config = dict(
    train_examples=147500,
    hidden_act='gelu',
    parallel_block=False,
    patch_size=[2, 2],
    nesterov=True,
    orthogonalizer='newton_schulz_5',
    weight_decay=0.08,
)
Rows from block 2 of a small image classifier, named by matrix and row number. Rows with one number belong to one neuron. Each number is 128 + 32 x the weight over its row's rms, rounded and kept within 0 to 255. All counts start at 0. After the name is the row's rms in percent of the matrix's.
Before each neuron's rows are labels from the 100 images, of 14976, where the neuron reaches its highest value: "top examples" is what is common among them. Only what is clearly more common there than usual is listed. The data: numbers of one to four digits printed on busy colour backdrops.
# fc1: MLP up (model.blocks.2.mlp.fc1.weight, 512x256), inputs 0-127
# fc2: MLP down (model.blocks.2.mlp.fc2.weight, 256x512, transposed), outputs 0-127

top examples: grey ink; white ink
fc1.58 105 [119 132 128 148 120 147 143 133 185 122 172 124  99 158 200 143 102 145 108 103  74 122  35 144  96 161 111 143 113 108 163 134  69 120 159 112 116 117 148 140 145 109 164 133 113 148 130  77 126 204 114  92 135 118  83 134  56  75  92 115 146 154 107 140  95 143 171 180 117 174 108 148 161 123 145 141 134 124 150 119 108 159  61 128 141 137 175 149 163 128 127  77 139 105 110 165 121 148 114 190 176  78 161 171  92 118  85  95 156 146 123 148  99 162  59 117  88 148 132  99 142 131 102 147 136 153 157 159]
fc2.58 058 [ 86 126 150 239 135 115 186 194 154 152  94 172 127 121 145 127 109 109 142 150 120  90  94 160 103 158  33 141 122 108 154 121 131 130 110 145 196 130 119 134 132 106  41  83 104 209 132 158 118  88 165  74 135 170  99 172  88 174 123 135 120 129 134 136  78 173 165 144 106 109  61 143 112 102 189 103 128  82 156  97 139 147 144 155  95 150 164 124  99 124 131 110 180 110 160 153 114 108 142 206 174  62 174 106  92 123 127  71 165 129 137 156 112 145  99  94 109 165 155 121 124 183 133 116 132 145 117 108]

top examples: grey ink
fc1.458 110 [123 132 128  84 203 209 100 106 114 134 135 144  90 105 145 127 120 135 186  94  67 188 134 132  59 153 135 138 115 145 170 139  74 148 157 174 159  98 136 192 118 115 136 141 138 121 107  86  85 152 145 148 147  64 129 143 131 121 188 140 101  29 155 118 165 151 136  95 115 105 119 100 163 168 154 147 141 164 150  83  79  52 182 178 103 150 148 170 150  98 146 114 156 155 138 143 159  87  83 165 126 110 153 125 187 139  97 120 132 105 114 157 153 123 101 114 149 176  80 142 129 111 151  99 139 119  95 141]
fc2.458 099 [142 196  99 140  94 127 121 150 158 149 130 144 105 186 106 147 114 106 164 167 187 199 143 112 109 170 138 131 114 102 161 157 103  91 150  76 166 152 156 207  92 111 144  90  62 118 141 147 118 109 134 117 138  80 162 137 177  80 103  68 114 146 131 216 169 155 105 159 121 133  88 139 116 164 124 167 181 140  65  70 143 138 180 115 124  73 143 127 119  88 158 109 114  97 122 177 135 108 123 127  97 126  80 120 107 115 156  89 167 123 168 106 103 166 112 120 111 147  98  63 114 165 118 126 118 158 104  76]

top examples: length: four; green ink
fc1.24 099 [125  99 140 155 151  98  97 144 112 141 166 128 125 141 172 123 132  96  96  91 138 148 183  72 136  66 151 136 148 205  96 149  86 113 186 144 137 138 117 117  94 111 124 117 163 105 123 128 112 119 118  98 110 110 129 164 122 150 122 137 122  93 103 117 147 138 143 149 167 161 161 115 142 105 141 153  64 111 148 159 141 153 194 155 133  87 116 158  72 126 155 167  86 150 148 104 109 152 130 166  30  94 130  88  93  98  93 143  34 144 139 113 137 181 143 123 118  74 134 118 125 164 115 120 126 200  68 191]
fc2.24 089 [145 141 118 136 159 115  88 129 103 126  72 108 137  92  96 174 135  79  86 129 174 164 155  87 139  87  85 118 130 110  77 140 126 141 143 189 168 123 111  98 182 129  90 161  62 125 148 120 128  93 112 112 153 178 130 147 175  84 136 132 113 172 128  98 151  60 110  91 136 169 190 139 155 121  81  68 184 140 111 112  86 147 176 138 169 136  90 118 139 173 113 135 110 173 149 107 151  50 125 103 142 119 100 139 138 122 125 213  95 140 148 106 123 137  91 180 121 133 150 102 146 161 120 153  83 118 147 133]

top examples: blue ink
fc1.451 091 [ 64 163  93 109 124 115 138  63 157 129 148 127  96  76 134 119 110 105 101 104 190 113 156 156  87  70 145 135 150 101 137 149 174 129 165  95 131 162 207 137 122 128 168 154  90 144 109 130 103  96  91  69 159 110  48 147  87 169  76 120 130 120 146 115 170 162 124 139 169  66 167 139 140 163 102 145 131 167 184 157 114 139 167 195 219 184 131 126 129 107 130 122 111 153 110 140 176 127 143 156 127 123 121  48  86 140 173 128  88 113  83 144 131 106  97 160 124 169 128  79 121 125 130 207 125 100 138 177]
fc2.451 087 [ 65 121  68 194 205 103 125 167 150 191 156 101 143 130 140 128 104 111 141 118 129 183 115 115 167 128 109  83 120 114 167 154 107 124 112 103 161 155 131 115  56 106  68 115 115 121 148 131 129 156 153 190  50 140  90  93  98 153 154 136 165 123 213 177 124 133 101 119  87 183 171 143  83 142  75 135 161 103 111 181 119 138 149 116 138 131 143 125 152  81 136 104 169 118 150 125 156 173 105 210  93  85 129 165 170 143 116 160 132 128 123 162 157  47  97 112 126  93 133 149 153 152 151 166  57 183 101 117]

top examples: length: four; white ink; grey ink
fc1.397 104 [116 139 147  94 121 129  73 170  95 114 131 122 118 155 122 137 138 201 116 102 163  91 181  73 120 119 100 134 116 120 145 138 110 143 135 112 111  66 147 134 123 127 104 121 104 145 171 131 120 125 161  96 190 124 166 131 161  26 137 101 107 151 125 127 157 144 157 159  77 105 191 126  55 194  92 106 113 112 121  94 157 173 146 180 128 125 173 114 103 121 103 154 108  96 162 183 107 163 163 143 155 139  97 184 142 132 143 151 122 179  83 207 115 113  67 113 113 128 117  85 110 139 114 130 140 162 145 106]
fc2.397 102 [162 119 146 104 167 119 130 108  99 100 168 100 115  84  97 125 117 109 100 117 150 123  98 182  86 168 195 136 136 119 132 131 162 160 147 145 122 129 141 152 105 141 104 125  37 138 191 146 211 124  80 172 141 101  51 108  64 170 127 119 125 178 189 194 161 165 164 175  91 141  73  98 143 128 126 117 123 110 153 138  78 185 132  97 105 126  84 145 172 162 133 168 159  89 129 120 135 144  60 142 146 135 164 114 130 109 135 106 102 128 172 111 138 150 147 142  97 110  68 149 167 183 147 115 136 135 134 152]

top examples: purple ink
fc1.256 100 [153 130 150 150 139 104 135 183 122 125 166 163  80 113 159  57  36 134 160  94  94 126 116 123 102 120 152 154 142 111 148 169  99 156 142 102 165 166  82 103 138 122 193 106 127 164 122  71 142 128 123 119 139 201 126 186  94 149 123 123 154 174  91 144 126 115  83 125 136 179 144 165  93 152  75 104 113 149 137 166 192 121 143 119  82  98  74 111 113 139 145  95  61  92  66 149  90 140 119 127 111 136 142 113 139 132 101 151 153 107 139 111 122 164  95  99 103 173 117 165 146 143 204 155 158 159 114 130]
fc2.256 098 [ 78 114  75 120  93 113  91  94  99 107 125 151 136 163 104 160 137 159 121 203 136 134 124 118 136 109 155 114 129 194 124 149  87 177 106 129 128 105 112 153 107 153  65 192 121 123 162  94 134 120  79 101 154 135  94 182 155 211 122 144 104 104 162 108 147 131 114 120 131 151 103 108 138  67 105 129 100 145 141 171 140 111 121  97 139 113 123  66 157 128 102 124 203 126 166  86 107 125 159 155 151 110  74  76 104 175 105 171 129 155 150 157 146 124 164 145 171 117 138 201 140 123  62  78 101 154 147 148]

top examples: length: four; grey ink
fc1.496 102 [137 100 136  90 131  96 125 145 128 137 166 116 159 128 137  89  60 162  99 138 152 202 135 155  87 124 175 151 104 138 155 120  80 114 135 184 114 137 134 144 129  94  75  65 126 104 100  93  85 134 113  95 184 198 117 110  82 183 112 163 104 144  46 116 105 155 141 181 110 137 182 154 110  89 196 152 174 118 131 180  67 140 164 117 196  64 170 116  86 125 152 156 143  87 129 126 102 149 133 101 165 133 141 135 142 169 155  67 109  88 126 161  74 174 118 111 146 134 118 114 157  85 142 160 121 213 117 136]
fc2.496 102 [ 62 152 130 151 132 110 116 151 106 168 142 179 135 136  92 117 202 115 179 137 135 116 130 131 138 127  79  72 147 142 104 164  99 104 103 175  78 127  73 120 121 139 129 124 114  77 163 133 164 125 180 142 192 165 105 160 133 135 170  81 122 106 144  86 132  96 166 155 163  78 108 119 145  83  88 128 128  96 165 124 101 165 127 127 149 110 108 128 116 106 106 180 101 126 139  84 107 138  97 155 176 117 152 133 197 152  83 125 139  93 163 105 172 116 176  90 135  92 176 203 125 124 159  73 173 134 139  77]

top examples: grey ink; black ink
fc1.158 102 [119 144 108  70 131 172 147  82 133 119 111 107 151 139 112 176  38 113  97 136 177 101 101 150 109 169 109  99  81 147  80 103 153  87 115 160 148 154 187 176 101 135 148 127 155 181 156 137 181 117 175  85 152 174 141  76  74 137 179  86 153 161 134 153 147 157 204 138 163  95  79 132  80 119 113 131 146 167 113 189 147  86 136 130 147 112 111 149 104 131 190 144  90 185 151 123 122 147 120 111 132  81 110 171 114 136 159  93 170 175 150 180 141 135  78 151 143 125  81 139 116 133  95  91 124 161  97 105]
fc2.158 112 [ 64 115 153 156 170 126 150  98 148 129 121 102 138 143 157 165 119 109 149 128  68 118 110  95  76 167 127 103 125  90  62 122  77 138 145  99 100 120 126 125  85 140 114 126 133 105 121 127 107 147 142 100 117 128  83 183 131 133 175  75 144 113 128 112 112 154  88 177 119 162 144 163 135 101 126 157  63 160  97 114 146 188 157 146  95 158 111 100 131 133  94 124 109 112 125  89 171 121 135 113  40 124 140 108 149 111 116 135 135 160  61  88 102 140 197  70 118 117  84 139 129 108 151 118 223 162 183 125]

top examples: on a plate
fc1.140 108 [120 195  71 155  89 179 114 120 121 128 146  85 139 145 127 107 113  70  72 127 174 157 120 152 119 119 110 109 107 148 122 143 144 144 107 109 111 169 145 124  77  84 121 138 180 169 135 172 128  88 106 135 106 143 126 127 163 178  59 122 107 124 138 133  81 204 138 108 109 183 131  58 104  89  69 154 198 138 168 147  74 129 129 141 126 109 111 190 174 128 178 124 154 149  78 154  90 166 139 166 177  79 164 153 112 106 131 133 137 170 148 139 100  97 123  85 147 130 132 147 167 155 113 121 119  62 105 124]
fc2.140 117 [177 158 148 148 201 109 101 119 116 130 145 168 141 187  80 147 126 171 212  99 102 105 120  22 114 110 147 120 125 149 104  67 137 117 107  78 129  82 129 149 107 104 142 142 154 138  46 110  89 143 123  46 133 158 148 129 133  65 168 164 146 113 154 165 214 121 171 145 127 158  24 199 122 119 156 118 153 108 167 164 115 153 104 189 120 136  65 126  69 125 126 131 159 179  80 117 126 150  86 117 167 145 149  93 126 155 119 143 128 190 113 142 116 129 121 143 170 174 105 123 160 141 185 135 148 115 106  69]

top examples: purple ink
fc1.130 098 [102 140 140 131  83 133 151 150 179 121  72 129 133 120  93 109 140 112  77 142 199  68 152 158 118 151 156 117 137  97  84 146 132 146 140  81 156 149 114 107 127 110 118  74 135 182 115 178  82 124 114 152 134 137 113 164 105 112 123  81 113 153 181 122 127 133 168 110 112 100 154 167 172 144 137 107 181 124 108 197 102 142  93 112 122 153 122 136 138 154 114 190  92 124  96  53 169 130 109 153 127  88 112 158  78 150  87  98 124 146 156 149 186 150 130 114  91 143 154 124  74 134 131 110 135 189  93 169]
fc2.130 082 [120 156 161 142  99 136 142 145 163 115 106 192 139 102 143 165 140 205 112 142 140 117 135 146 113 167  39 153 168 137 107 150 169 133 127 119 121 144 107 108  97 153 168  98 125 158  56 136  70 197 146 132 115  88 155 104 150  97 136 157  80  60 128 160 165  35 109 128 195 133 142  98 116 143 131 163 114 114 168  56 128 105 187 101 110 114 153 145 164 148 111 106 111 158 165 141  62 147 109 109 147 125 151 131 136 106 100 139 132 122 172  91 178 167 127 179  67  66 113 165  86 163 135 143  93 142 148 148]

top examples: blue ink
fc1.74 101 [160 178  89 184 186 180 141  97 109  95 162 145 125  99 146 123 130 110 136 155 120 113 210 106 116 131 131 135 159  82 129 140 101 142  87 154 118 138  81 132 157 144 113 122 125 112 146 133 116 145 115 132 159 108 134 126 110 186 143 100 165 119 138 174  99  71 129 133  60 161 134 176 137  96  93 116 139  77 108 149 129 215 159 125  66 109 137 177 148 132 217  83 141 153 136  95 170 146 122 101 100 144 143 131 149 106 120 142  74 114 136 156 188 108  97 147 144 177  75 112 159 122 157 146 105 116 141  93]
fc2.74 104 [107 105 173  97 128 130 105 123 119 120  78 134 195 117 134 121 109 140 151 143 130  94 119 108 121 131  77 164 173 126  70 154 138 123 172 131 194 129 124 138 149 123 191 142 119  98 136 129 104 125 110 206 121 116 112 176 113 118  85 194 147  89 162 159  80 117 160  70 150 102 153 109 129 102 150 132 128 163 122 172 155 131 172 117  97 117 141  85 146  98 142 140 139 143 102 159  54 140 123 104 163 156 119  88 126 182  63 125 110  78 103 103 150 119 141  73 106 155 124 130 107 136 125 148 139 128 120 184]

top examples: length: four; green ink; teal ink
fc1.303 094 [102 177 154 129 175 139  96 140  88 149 118 128 179 153 110 164  98 146 100 107 166 177 143 152  99  98 122 121 113 151  97 108 126  99 112  87 120 137 111  50   4 111  61 161 127 175 117  95 158 138 171 152 112 143 146 131 112 128 118 173 166 101 146  99 114 116 195 127 140  99 157 122 110 124 138 173  72 150 122  95 143  39 167 131 142 119 109 138  89 119 158  88 159 102 111  59 158 115 154 104 124 118 106 156 125 161 123 163 116 151 136 157 126 187 144 106 154  73 133 132 140 139 133 140  85 118 111 117]
fc2.303 097 [128 146  69  95 118 180 154 158 128 113 102 138 138 113 116 183 141 129 109 122 137 218 169 147  74 135 108 152  95 189 119 137 138 171 122  91 177 120 171 156 124 170 147 166 151 155 122 118 165 114 117 109 100 164 107 146 161 129 140 150 115  97 199 113 140 170 138  93 146 156 122 129 106 112  98  89 180 141 100 121 122 159 111  83 118 103 140  94 169 132  97  66 133  97 104 131 104  81 104 133  98 156 207 125  95 109 120 153  96 146  95 123 152 137 117 109 142 146  80 152 117  98 151  42  99 107 160  99]

top examples: on a plate; black ink
fc1.465 094 [141  50 150  65 109  88 121 115 139 157 172  95 160  95 142 129 126 129 139 151 122 137 180 102 133 154 194  90 163 121 193 192 128 117 119  89 104 131 160 101 118  84 104 105 164 144 181 116 107  91 184 191 135  78  60  97 113  61  83 134 122 106 177  81 138 158 167 147 139 143 135 114 123 117 152 134 144 168  87 106 162 139  87 129 132 171 144 103 150 162 102 137 113 101  95 149 179 141  98 137 137 164 131 100 144 157  68 119 135 119 131 132 113 144 194 132 126 104 168  86 146 113 164 126 116 150  82 134]
fc2.465 105 [ 94 119 109 159 117 101  97 185  64 150 154 119 123 160 138 126  13 141 159 163 140 107 103 156 117  99 106 141 151 155 159 125 142 139 127 144 130 123 126  97 134 138 151 157 177 100  95 134 108  99 110  66 178 115 186  71 157 125 103 175 156 118 100 157 147 125 138 130 169 186 132  69 134 104 159  92 116 122 164  93 148 130 143 163 115  90 119 101  85 195  84 203 118 150 191 158  81 112 127 135 125 119 146 145 131 137 144 165 158 151 118 105 116 115 107  68 105  91 134 159 173 159 122  87  89 112 132 171]

top examples: black ink
fc1.448 100 [128 135 135 191 127 133  81  96 188 110 105 144 113 146 121 158 147  68 142 114 145 171 110 153  86 141 111 113  99 105 104 159 181  76 157 129 143 171 128 147 199 140 181 143 157  86 100 156 174  93 101 117 117 131 127 116 127 109 109 118 156 141 127 162 140 121 119 141 112 165 138 124 109 139 148  31 135 126  74 133  74 160 127 125  67 103 173 117 150 101  93  96 156 143 121 116 128 147 107  81  90 157 140 110  89 126 137 112 130 162 112 114 120  94 140  79 149 127 115 103 143  92 184 152 191 147 157  33]
fc2.448 089 [176  53 125 109  91  80 149 103 160 102 138 101 162 157  98 163  84 132 147 172 124 103 128 155 138 206 174 156 149 127  90 141 145 197 121 106 197 148 101 121 144 110 140 112  96  98 144 107  88  26 101 203 136 151  95 119  94  86 181  94 130 143 104 124  56  80 116 140 175 134 103  79 133 146 189 141 120 120  91 165 104 113 120 128 122 151 115 103 114 158 144 181  52 156  82 105 114 168  93 124 138 123  72 134 140 111 105 127 142 158  92 122 154 107 141 101  82 109 101 127 140 102 130 113 115 165 166 140]

top examples: purple ink
fc1.417 097 [160 189  44  91 111 139 143 172 132 118 140 121 149 124 189  94  86 199 109  95 121 128 140 108 134 147 130  88 123 107 136 160 140 122 171 185 126 139  94 102  83 122 168 120  79 144  73 101 180 102 152 136 113  96 101 134  67 129 162 135 114 133 163 108  73  93  84  91 127 144 153 132  81 121 123 128  76 140 161  73 116 157  74 117 100 135 148 123  70 139 155 145 149  55 117  56 128 117 104 137  67 106 159 177 153 160 112 107 119 143 150 108  88 167 214  93  93 139  75 116 145  96 149  97 123 135  84 140]
fc2.417 096 [130  75 126 155 126 103  79 111 138  91  84 167 159 165 102 142 153 143 189 135 126  86  83 120 158 101 141 171 139 124 133 136 120 130 140  79 125 157 191  79 150 121 105  92 114 111 154 120  84 119 174 112 180 144 150 140 132 160 126  79 127  95 114 155  96  94  94 182 116 112  89 108 216  87 189 150 172 182 169 145 146 133 102 133 121  84 159  97 118 123 175  82 182 129 121 135 138 129 155 189  90 164 101 109 129 149 140 130 125 109 156 160 187 168 120 143 117 138 135 107 187  98  69 116 151 117 114 133]

top examples: length: four; grey ink; black ink
fc1.45 104 [117 135 195 153  98  98 143 181 116  89 153 112 171 107 140 155 129 135  95 141 135  98 126  87 141  77 109 128  93 122 134 120 136 155 122  98 146 153 124 178 142 137 112  43 111  64  92 176 111 123 176 147 125 174 174 137  87  77 139 123 132 195  93 111 137 145 160 156 129  82 132  79 108  84 137 144 145 157 119 126 117 106 157 175 176 153  84 141 138 107 110 168 114  84 116 128  90 100 151 214 139 127 127 140 116  92 144 160 120 176 142 139 103 144  87 131 143 144 124 113 132 172 117 114 144 163 101 178]
fc2.45 103 [206 117  95  79 109 108 134 144 156  91 157 163 132 101 118  90 139 115  93 186  71 150  83 128 125 162 160 113 171 113  77 117 111 128 121 119 107 117 141 140 108 135 116 126 121 173 117 163 112 145 102 144 154 146 188  85 111 107 120 178 148 143 170 170 102  97 103 129 105 120 124 165 122 133 165 115  84 118 106  49 126 135 147 117  84  51 111 159 171 138  94 198 132 114 105 171 132 104 133 119 133 122  88  85  93 119 141 190 163 188 135 173 101 162  84 144 189 100 107 107 166 145 146 144 154 167 139  77]

top examples: blue ink
fc1.294 100 [142  49 133 141 170  80 156 124 105 143 142 121 117 141 110 177 117 129 192 135  91 129 131  97 135 148 144 156 125 121 106 102  93 116 150  99  80 135 122 102  86  92 143 130 117 153 104 173 149 150 102 157 127 137 130 144 184 133 109 117 152 107 113  97 117 128 156 101 112 137 162 104  64 166 148 133 186 181 154 117 120 112 174 219 117 177 132 123  53 184 178 159 177 164 119 135 145 127 146 184 152  80 124 185 123  99 121 182 148  75  87 113 184 110 128 109 153 110 135 113 146 140 121 151 119 146 196 138]
fc2.294 108 [145 122 105 131 101 113 183 122 150 149 171 145 102  86  88 127 149 176 172 137 142 110 105  89 102 176 176 134 147  85  64 133 111 108 153 111 130 127 185  71 127 148 199 109 150 128 113  81 116 117  87 133 168  98 167 100  99 126 150 159  94 141 142 167 100  80 152 149 128 115  63 178 150 122 133 166 191 130 130 166 125 152 103  95 118  89 109  91 100 116 117 134 133 196 161  58  84 137 142  95 148 160 148 155  86 127 120 135 112  78 140 134 121 110 135 125 133 147 132 136 186  96 172 125 121  69  94 134]

top examples: black ink; brown ink
fc1.52 110 [152 142  82  84 156 126 161  73 125 197  81 140 155 113 109 142  35 131 104 141 128 127 132 102 129 161 138 131 103  93 112 116 132 121 138  97  95 213 102 127 114 153  97  96 161 205 139 121 149 193 175 217 174 158 149 118 104  99 152 138 133 143 163 211 150  71 109 149 127  89 158 100  66 153  68 106  97 158 110  91 140 170 139 143 143 142 169 138 166 195 115 166  82 143  99  64 140 115  94 105 159 125 150 126 140 145 110 125 120 155 120  97  90 156 142 109  76 101 106 108 124 167 140 181 119 111 102 174]
fc2.52 092 [134  78  90 121 155  90 101  66 120 134 137 195 163 108 102 212 134 146  92 117 122  59 101 157 142 136 134 133 151 183 117 145 100 127 104 108 113 109 140 135 120 112 165 142  53 117 122 141 160 150 124  45 110  80 115 177 104 106 120 166  62  88  90 200 165 173 151 175 145 156 140 157 100 110 184 138 174 119 152 138 188 158 127 132  60 138 173 110 144 155 162 201 153 117 128 126 123 148 146 165  48 115  72 125  78 123 101  82 152 139 167 104 127 155 115 156 125 122  69 163 153  97 129  87 149 107 146  86]

top examples: on a plate; length: four; black ink; brown ink
fc1.23 096 [142 113 184 169 122  83 120  95 100 116  50 175 151 139 132  95 110 111 109  67 172 144 156 100 134 191  69 125 172 152 149  79  84  97 147  67 119 124 135  90  80 147  59 143 148 115 115  67 172 147 150 107 147 157 143  82 128 161 130  64 138 140 105 138  95  99 169 127 104 154 125 111 145 136 181 130  97 148 134 151 200 109 128 106 119 153 125 116 156 131  84 115 115  74 102 136 136 157  94 106  95 117 127 109 175 166 139 132  89 149 127 117 140 170 165 149  87 127 129 166 113 188 139  90  98 150 209  99]
fc2.23 088 [155  66 162 108 157 129  87 126 138  75 176 110 159  88 107 113 171 184 100 180  85 172 168 114 117 137 117 158 102 105 127 144 161 182  24 146 163 166 113 120 104 124 107 136 165 152 143 157 140 160 170 161 112 168 139 149 139 174  88  87 125 130 136 158 111 118 108 133 134 121 199 118  49 100 123  61 140 107  89 160 117 102  98 107 142 159  67 183 124 149 154 125  76 149  78 137 100 175 145 191 118 130 105 150 147 112 136 105 129  86 175 122 113 119 150 139  93 121  80 108 129  85 152  84 131 143  94 166]

top examples: grey ink
fc1.89 091 [184  95 164 141 123  70  84  64 136 125 130 124 146  69 143 123  61  50  82 110 116 162 209  58 144 120  69 135 125 112 104 151 170 140 137 113 133 131 134 138 137 141 114 122  92  98 132 127  78 140 137 120 112  97  50 131 118 149 150 184 149 148 174 120 116 119 134 125 140 155 106 163 120 147 167 126 168 141 126 109  93 175 143  57 129 183 176  90 108  74 129 109 132 145 120 108 129 126  66 157 180 144 137  98 150 181 143 106 184  76  96  98 139 150 129  92 163 150  90 136 120 157 172 117 144 201 143 163]
fc2.89 089 [117 114 183 125 117 124 127  92 144 129 134 124 135 107 157 119 106  86 140 170 128 180  92 120 165 168 138  95 137  83 165 132 181 102 155 135 136 117 121 133 135 124 168 103 131 170 133  96 148 109 100  90 111  95 113 154 113  90 116 139 141  81 131 142  99 110 169 141 117  98  86 152 110 128 162  66 119 116 141 123  88  95 189  72 124 160  96 136 126 108 160 106 118 221 205 108 112 118 112  71 101  87 158 126 125 140 173 104 107 123 157 107 162 147 138 161 117 179 101 121 119 158 110 113 148  90  61 107]

top examples: purple ink; length: four
fc1.212 096 [195 134 179 114 130 135 121 122 115 128 180 140 122 130 121 130 116 134 116 203 135 101 135 123  97  95 131  74 123 111 132 150 110 112 134 168 174 177 119  72  93 159 153 109 214 135 142  84  92 105 137 181 159 149 167 125 119 112 127 126 108 108 189 115  85 120 181 111 105  86 113 119 180 138 100 104 114 130  81 126 115 201  95 186 101 120 122 125 156 132  84  98  88  98 126 150 177 105  88  89  97 188  91  94 157 113  68 106 163 183  96  98 174 188 114 118 100 181  78 147 103 166 169 120 138 151 145 122]
fc2.212 095 [112 169 156 148  87 158  94 142 135  94 146 114 144  81 108 122 114 164 115 142 173 151 109 122  82 100 153 107 134 144 183 109 163 192 113 187 131  94  94 126  90 135 150 113 112 144 132 101 106 129 145 151 136 182 143 171 154  49 159 134 134 137 141 105 137 165 152 108  94 142  92 103 104 121 141  96  96 158  90 118 179 118 168 140 169 140 152 105 151 115 110 168 136 207  90 103 133 119 202  72 144 132 109 166 169 120 103 146 120  84  78 106 127 161 129 135 148  95  88 134 113 159  95 116  90 139 128  36]

top examples: black ink
fc1.415 103 [179 122  77 146 128 135 104 101 153 117 141 132 154 131 122  75 134  82 136 147 141 129 111 102 160  94 110 109 169 202 143 116  94 136  74  78 143 144  96 121 184 127 163 101 109 132 181 150 147 221  94 136 101 115 134 133 101  95 105 233 121 113 120  80 104 144 113 157 136  93 121 184  76 151 123 107 130 178 105  88 109  90 104 161 130 186 142  95 115 104 112 136  79 144 174 101 138 158 120 129 175 161 111 168 107  74 119 145 116  59 135  76 111 192 133 139 181  99 167  82 182 182 109 163 134 115 120 170]
fc2.415 076 [117 100 170  98 137 149 102 146 101 128 124 118 120  47 140 141 101  94 177 180 105 155 163  74  57 117 147  94 134 142 139 121 157 125  61  89 155 151 119 129 129 132 109  70 168 137 173  97  65 101 104 130 100 154 125 100  98 216  86 139  90 121 159 153 178 107 151  56  75 109 154 120 180 131 182 180 203 116 121 136 172 166 183 235 115 133 107 102 170  91 126 136 123  93 124 105 137  77 133 123 128  87 156  76 107 103 140 108  86 169 104 139  92 132  98 125 125  97 123 135 168 120 132 135 133 110 179 102]

top examples: purple ink
fc1.491 096 [124  80 145  99 123  80 140 131 136 117 154 153 103 153 141  98 103 140 168 131 118 134  81 209 141  70 143 110  78 134 103 145 163 115  99 204 134  54 112 158 122 120 167 197 143 158 144 139 135  93 197  88  95  90 148  42  85 104 153 149 146 104 138 156 115 115 160 163  87 153 131 182  60 140 114 123 173  79 120 174 199 133 118 126 135 204 155 103 132  84 148 141  99 117 119  53 137 115 120 162 177 111 119  98 102 118 142  92 106 146 105 114  97 199 135 100 136 117 164  91 155 102 126 134 132 136 113 137]
fc2.491 097 [182 112 171  93 135 183 108 205  69 176 148 132  88 141 135  98 129 183 145 131 105  77 199 139 123  84 125  93 159 135 115 163 115 167 106 169  98  64 150 139 142 141  72 139 200 135 137 132 137 158 141 165 156 104 121 157 155 143  82  96  76 121 169  80 158 110  96 132 138 120 136 116 113 106 110  79 112 145 107 128  91  93 158 168 196 156 154  96 195 130 122 107  60  54 138 127 129 119 194  87  33 122 144  96 170 143 141 127 117  97 196 116  59 142  86 205 150 122 133  96  73 108 169 125 108 135 132 141]

top examples: grey ink
fc1.131 100 [109 163  81 123 125 141  98  55 115  72 121 159 169  78 166 130 145 125  67 152 136 117 124  98 118 163 149 186 106 155 148 114 149 129 122 172  67 148 142 151 121 151 140 113  98 124  93 102 151  97 112 132 166 134 140 153 148 148 102 103 155 118 156 159 127 118 147 132 124 105  82 124  55 186 146 115 147 135 180  87 107 118 173 196 104 159 132 132 157 190 164 103 151 144 129 135 124  72 161  83 146 139 122 128 146 155  83 106 106 194 156  66 119  96 103 107  62 139 133 117 147 103 173 128 204 165 125 122]
fc2.131 072 [121  87 130 134 194 134 170 147  99 124 148 102  50 121 136 120 147 120 135 101 187 185 137 127 147 138 138 163 165 145 154  99 141 101 170  96 143 159 116 178 121 113  75 145 128 148 102 149  72 127 135 142 159  87  93 128 115 131 119  98 133 102 170 144  60 174 148 104 172  99  92 120  80 144 108 136 110  88  96 131 133 105  69 114 154 170 128 154  76 119 120 194  63 151 161 112  75 187 121 187 129 150 150 144 106 128 134 151 107  94 135 128 108 170 154 106 149 110 107 127 106 126 114 108 120 123 127 145]

top examples: black ink; grey ink
fc1.172 097 [130 113 149 125 167 111 117  79 144 144 157  71  98 155 135 102 107 116 120 141 132 153 205 134 129 117 133  93  98 173  98 137 207 119 170 147  78 152 130 189 124 171 147 102  49  71 161 127 140  63 135 124 121 155 129 117  94 122 104 120  83 155 136 146  89 107 100 154  92  88  64 131  96 157 196 144 145 156 147 108 133 169 129 140 142 123 142 152  86  49 135  83 157 101 111 132 123 105 131  64 105 122 144 182 137 151 120 121 137 142 135 161 118 100 105 123  96 151 149 208 110 131  86 174 127 126 152 125]
fc2.172 104 [122 131 125  84 153  68 146 152 177 103 144  61 127 123  70 139 118 125 195 145 116 123  76 122 139 127 174  87 156 102  86  97 106 151 131 104 162 152 159 170 155 193 135 106  87  99  99 153 122 122 144  58 126 100  90 148 152 138 180  75  84 134 139 156  75 148 130 110 137 173 104 103 106 117 107 149  90 108 153 140 102  95 183 131 107 139  94 135 108 109 165 101  84 136 122 106 173 129 169 121 147 145  52  58 115  80 136  41 130 100 145  97  71 188 156 119 115 163 130 119 127 130 146 150 151 133 125 175]